Weights of a small image captioner.
Model: 12.7M parameters, 48-pixel images, encoder arch inception, encoder norm batchnorm, encoder widths [96, 144, 208], decoder width 384, decoder layers 6, decoder activation quick_gelu.
Training: soap at rate 0.0023, batches of 256.
Data: trained on rendered rooms with furniture, 72500 training examples, 33.9 epochs.
Rows from block 5 of the image encoder, named by matrix and row number. Each number is 128 + 24 x the weight over its row's rms, rounded and kept within 0 to 255. All counts start at 0. Numbers have three digits each. After the name is the row's rms in percent of the matrix's.
# b520: branch 3 second 3x3 conv (encoder.blocks.5.b5.2.0.weight, 36x36x3x3), inputs 24-35, a 3x3 kernel for each
b520.0 105:139110127085104128164154114119123146084149139129176131131079149160151106125113139139122133166100146147181119160172135123124097110136144106112138153138100091104177137124119132114129078141124091177105140115127100117134162098151193101122151135082138106125107142152125160142160171153165125094125117119114130085126091128122139124
b520.1 096:156123141119164119113101118122152149119101111143140148140126136146127114160137100129117150143058170124085111160131131146135140126191186127103126153097098164130135175173139172107097159092150099107112123132139137172156121130141119120110077154157140078119117154133178128097129155116136167128094114069116117122108129131108129108
b520.2 098:124135115150126144094116129159083131155143100172145125101158096123130125118127136132138133149104128121128077156130117143125145175121126139144105079128117137183168167165148178096090154110130130126135128117140129129102113180110064064137109123157162109118183099133149136122085159101083097140131104142123133148149152101102110109
b520.3 103:119147104139109123126121120069101098127125140122099147109132117118158156103157156142132137140171172137109122111119150077133120156119133126171159131119156093132121103160131122124128152156115141142134145169095107097089120159147123082146096170154123134141116091110151134163130130096138116142159131082111125069197182086099134109
b520.4 106:111156098157200150089121118101110133118136159126115100150110140107088125113148161135118138148150134159154083092136110091141153187110134082109096125191122161115062160081124159141121141114104132130171104172123169111119099173111150133126089138116136150132141099099122131127090104096144142113154089126111157105140081145155130114
b520.5 098:155089130128119131108127125107161133161109128141134099099119107115151131128107107112109117160148125127107089116113093172152097117134127120208121114108102118149151120170112142115116116110100093111120170167115120132176132112142132143142178123125129094122147109125145122144159150165182098108121097106166159160135048149180127180
b520.6 097:107135121156128127126117124139171138171087179145146160122137140179160128108148138152145116165156100102077143114106132153112128126135141110148135151097153091156130116107138131143136132138148165121077107140118091151140140133133141094136071117154099083110064142112149137200107133125130110102170098119128120164125126162121089110
b520.7 098:124093147134113119125150168163122094127147142108081145147136127111100137134120114070117116119103122143123089135137131099106139122186147131124097113140126146133138194134123086120165140133132118099110093109136096157125169120153102141109134139118115105089122096160155165149164093111114090135123116103098105125111136126125114089
b520.8 099:116142096077126106146122137123107118136104131113064114156151145148138176127154128112126152121056096138115161128078114169165123150166172132178086160115096127110149148136111125154094090155098107088161132103144177134130143170107146084147116145148117120164146108125122129104143089093111096149136152128132117127174105137134120106
b520.9 096:104087146119106135128119116111091101144112128179113119124116151161108078149131206116121113132118097109145115113108109146119120086139104114135117132121131166099163114105113140106098101115153130132130096113137167140155134120142118168111113115105147115126083170103119146071101138091132108083135132146134090121119112158115085110
b520.10 093:127109100116138139126127103104156121119121115122104138162111135120130128121131150142131083105178118082110121120152091147160121137157111155123176138067120186105132134161156158136099163127123128127134094174128142100156139144109131131118145159131155171125141130133177161119116141111157159124120139140131140100190092098082100109
b520.11 100:134105085134111124140091148132142178124130147125120143169106126103135116126152126125116113081119122143132154110104101136112135147143105109152183084115174141062134134112161140171159109136148128122133119100084141171152093134111084108101132183147181120112107125110143146165124161119117133121104113093132118105168121090128134156
b520.12 098:118121132180123133088115130125183131109098101104110110069114139135119157131138122097104107128113161133085116153139133128107094110166122116123176088199142110121136137136166158160159121115081100079155106101134136160132144163095174075115132126113108141129129105075138128107173118155134095124100135149136157120123094124114146153
b520.13 097:112104148130139156127153103143088161177155146104124138169140143117131098142104092105146114100124135155096146121104112111155166082117140148127102147114170112132192126134101109121110086110155092118108130137083147125104155152098143143123118136136119098185151132143147140176118141097117107111111135114145089101091076116104116112
b520.14 095:094190111130125133133138104140128161121115136117101129123093099096162101134105133153075168162111130113125110092161155097073120084113135121122181127097135153139119137156151140080104148132140123168106128118136130092162111146102161141120146146138098185152136136136092142169150085099154112143160090181126117116133118113129141091
b520.15 100:141122106075157125124148118141156080135124131093124092139092120128170127149105126098107140140130112109102144128119132103152099203162137107135135151144186167129117179158162110133117104106082190092100117138158126117098111110120159093128133135135127107092156101138151110106091132110174137171106148107098117139139115163128135138
b520.16 101:138109127133161149134125148122072119138090138110102116096079072106105121150133143140134136137121115104113158137120161095139141121138154085144111138122102168160120138086110147136143108181136161161131108170121149157119097131128120116138131122114147139139127116122110164131111098197120119130119104135142069125128125087129107159
b520.17 102:160178103118131108153113109108127130158185089113131125112106156104100148138149129097128136099093114164117111092174104132137145144114180116105119113127128132154105088146181155103103135128142122130130148147096132109149133091114133139124119072097137095108154131154149126108091131136162104120097131157156118081167124125114150141
b520.18 102:103131119163112080140132125146079085129132089119103089085064146121122121109124144109152093118113107133109180134135107132138142167138089153141108134114136127181123079109135120090117150149112118124163160141126136112116159155121089104092130160119121142120120130149108172146092124098153132156112130122118114133130100111126156089
b520.19 101:099154119152174156092091142088078130092121125141097109171196136120116099121096129122103165096124125149110131140129116125169115136134137131137103104130134125135134146148119088130158142139102102100141126173157154146112141151137136110109135107080151136097157131129119114116109088150097110100135123146122072110116107115106073159
b520.20 096:106133096130148117118098095126115133137131156152098116137092089136101138136136134112143169121135091144154127078096128098098127094138141090123120146144114148101133150147141138082136133166153159209137142120147151147158139100139163137132107126094095140127134100095161141084125127117117148083128124136094148091169098108142174146
b520.21 101:112129101090144132146082151149184068107113155114108142163097104154063167132102117147124105153141120113157146106118151120133134094137148123129132141126161109115124116100148134088156184113135102117202090133135110167121153155108147127106143109158144133098169127144121117134138140127120140148128127090129123121144132120134108103
b520.22 095:155167124134153158112104144166148126108136122081097105072093143122150146147147113139149127111113145119136132096127090079116104135147091109103131150105147161147137129122145124122087141100125135153155093148128143113110125113108130128133124116125112107117094115146106087119114107148132166141142160109156102117117101111099113118
b520.23 106:169080123112122140144099108135148147114131130144093095167101153151131121178120113175139131120124142137141112109115119112082133162177106104113103140106104164101096063116152092112093114149126158118125101137119128110094171116110121104132131143120140140173108118125133131140113146112121135116155153124108143084122079114123107142
b520.24 101:152159155090142173112087125120125104132121157110137142087114139143107139145125112122137129108173090114082124142132121148113149158106134131127076146148103109163120119136163122118161124149138098164149083144099162111104123107113098126112119134160147125098121084093099153160151148105154125163133159095137130127081160173107098151
b520.25 104:140124130109123124071133134082178083136128101117114159189117071129092160096111177119117132136129139130119130100131120150136095164128110110138125121160115153088121110157122116124131104114118139115103094105131155139137082115114121174104137092102111114104102154151114118127126114099130135160147133115135145168099133101077125106
b520.26 102:144086113140082109134162088116089131138085114149089114096175105110116142094132153135146126144115090150124127110107123149111105121104080107120129123090134161170108131127128144147098115153130144144115139138130146142119092126156128154117114123102135112112113127118140137113150107145124132161160109076136103085099160169127091158
b520.27 101:106206122134145134107117117086094102130159147131118141137160180115090124171139130135118108141125090126147137146158103156106129131129115129090095117109137128149116115087173142086137152107124112144141122119129158114160094130096122128115145111127113157135141129131115138116166139120093144113132128166072113128128127126137142119
b520.28 102:122119104097177134150110141074176145130188106127154103131095144153124164132138142124081137136076167108076125101135076133120116096105140131132157175179116122196154140089127157118155125145166145156088130106134101141133140119091184110112146111100117102132123146143101154145100146101123102143090128139113145116144173113135135128
b520.29 104:108107119153171118123143129184165171107140128104127119089124125095117156111096133106133153128125134134119095123122097121123145154141115115107099150161105126081078122069122157141127121116156083168126135134089140140120132096114114156126129126128156145123128095142084144135196108149149085102144146134072136102166141124102123102
b520.30 099:086125141129134102134117082097112072138115134083126133102087140164146096135131111116148148132092131140146087101104133111100097086115072136110117143113108099158144141090144158146112137110099158107200132149142177145126130135098111158136140078159143154139145138154093085142167161128136109130096087140130102149134107089152164155
b520.31 105:143058142139149117121120120081152138108112107126111133145089143109080110114117131130116131123166105110181155137082088096127146151133098155129093142097144167142119146139125133120139137111084126129116123099127135144162161132137110146104152149119161129141107148101100116094107153173110119113132113122114102149140121124108176097
b520.32 093:149145157100101124129142136103139110099110092146092093141122130123115151123122107121155136125077129153118116135108143135161159126143133101180149130145086123155129127148122153121086126094101108113179130145121124152139114137120118104152104120137142138132124113086127141119148164156196131169134184139140082144088139128131143074
b520.33 106:116127105139093124097090093118122108109116121177152162116092110167124111133138096075134200087099071106130113105090079123116122165127116109109107134125118133147121128135138138095136115135120117139133130133130159171130136135153087105103093141123142114091138125130095126127141124090132123152096085158105171102156159141164161173
b520.34 100:144119119080115187101089136114131144160107147132092104145142132100139157099159130105129150153127136113084123151115122152147134143130176140106104133167156130128116150126074166152090139084135068181084132105139143082126131113083142109102150140120135122066145110143138142106123136132117160149164120154175146113108139143158097115
b520.35 097:118100113142137153144159149109115110114095104108157085181147097125123134109126128146131135110141133158186085140140103123141139142156134153131113136094110152152159125123111168132130179083113119137128120087140124163175155129165105103136115134128106123133169149097133162087083090129117120099131172177160106101146134113150122145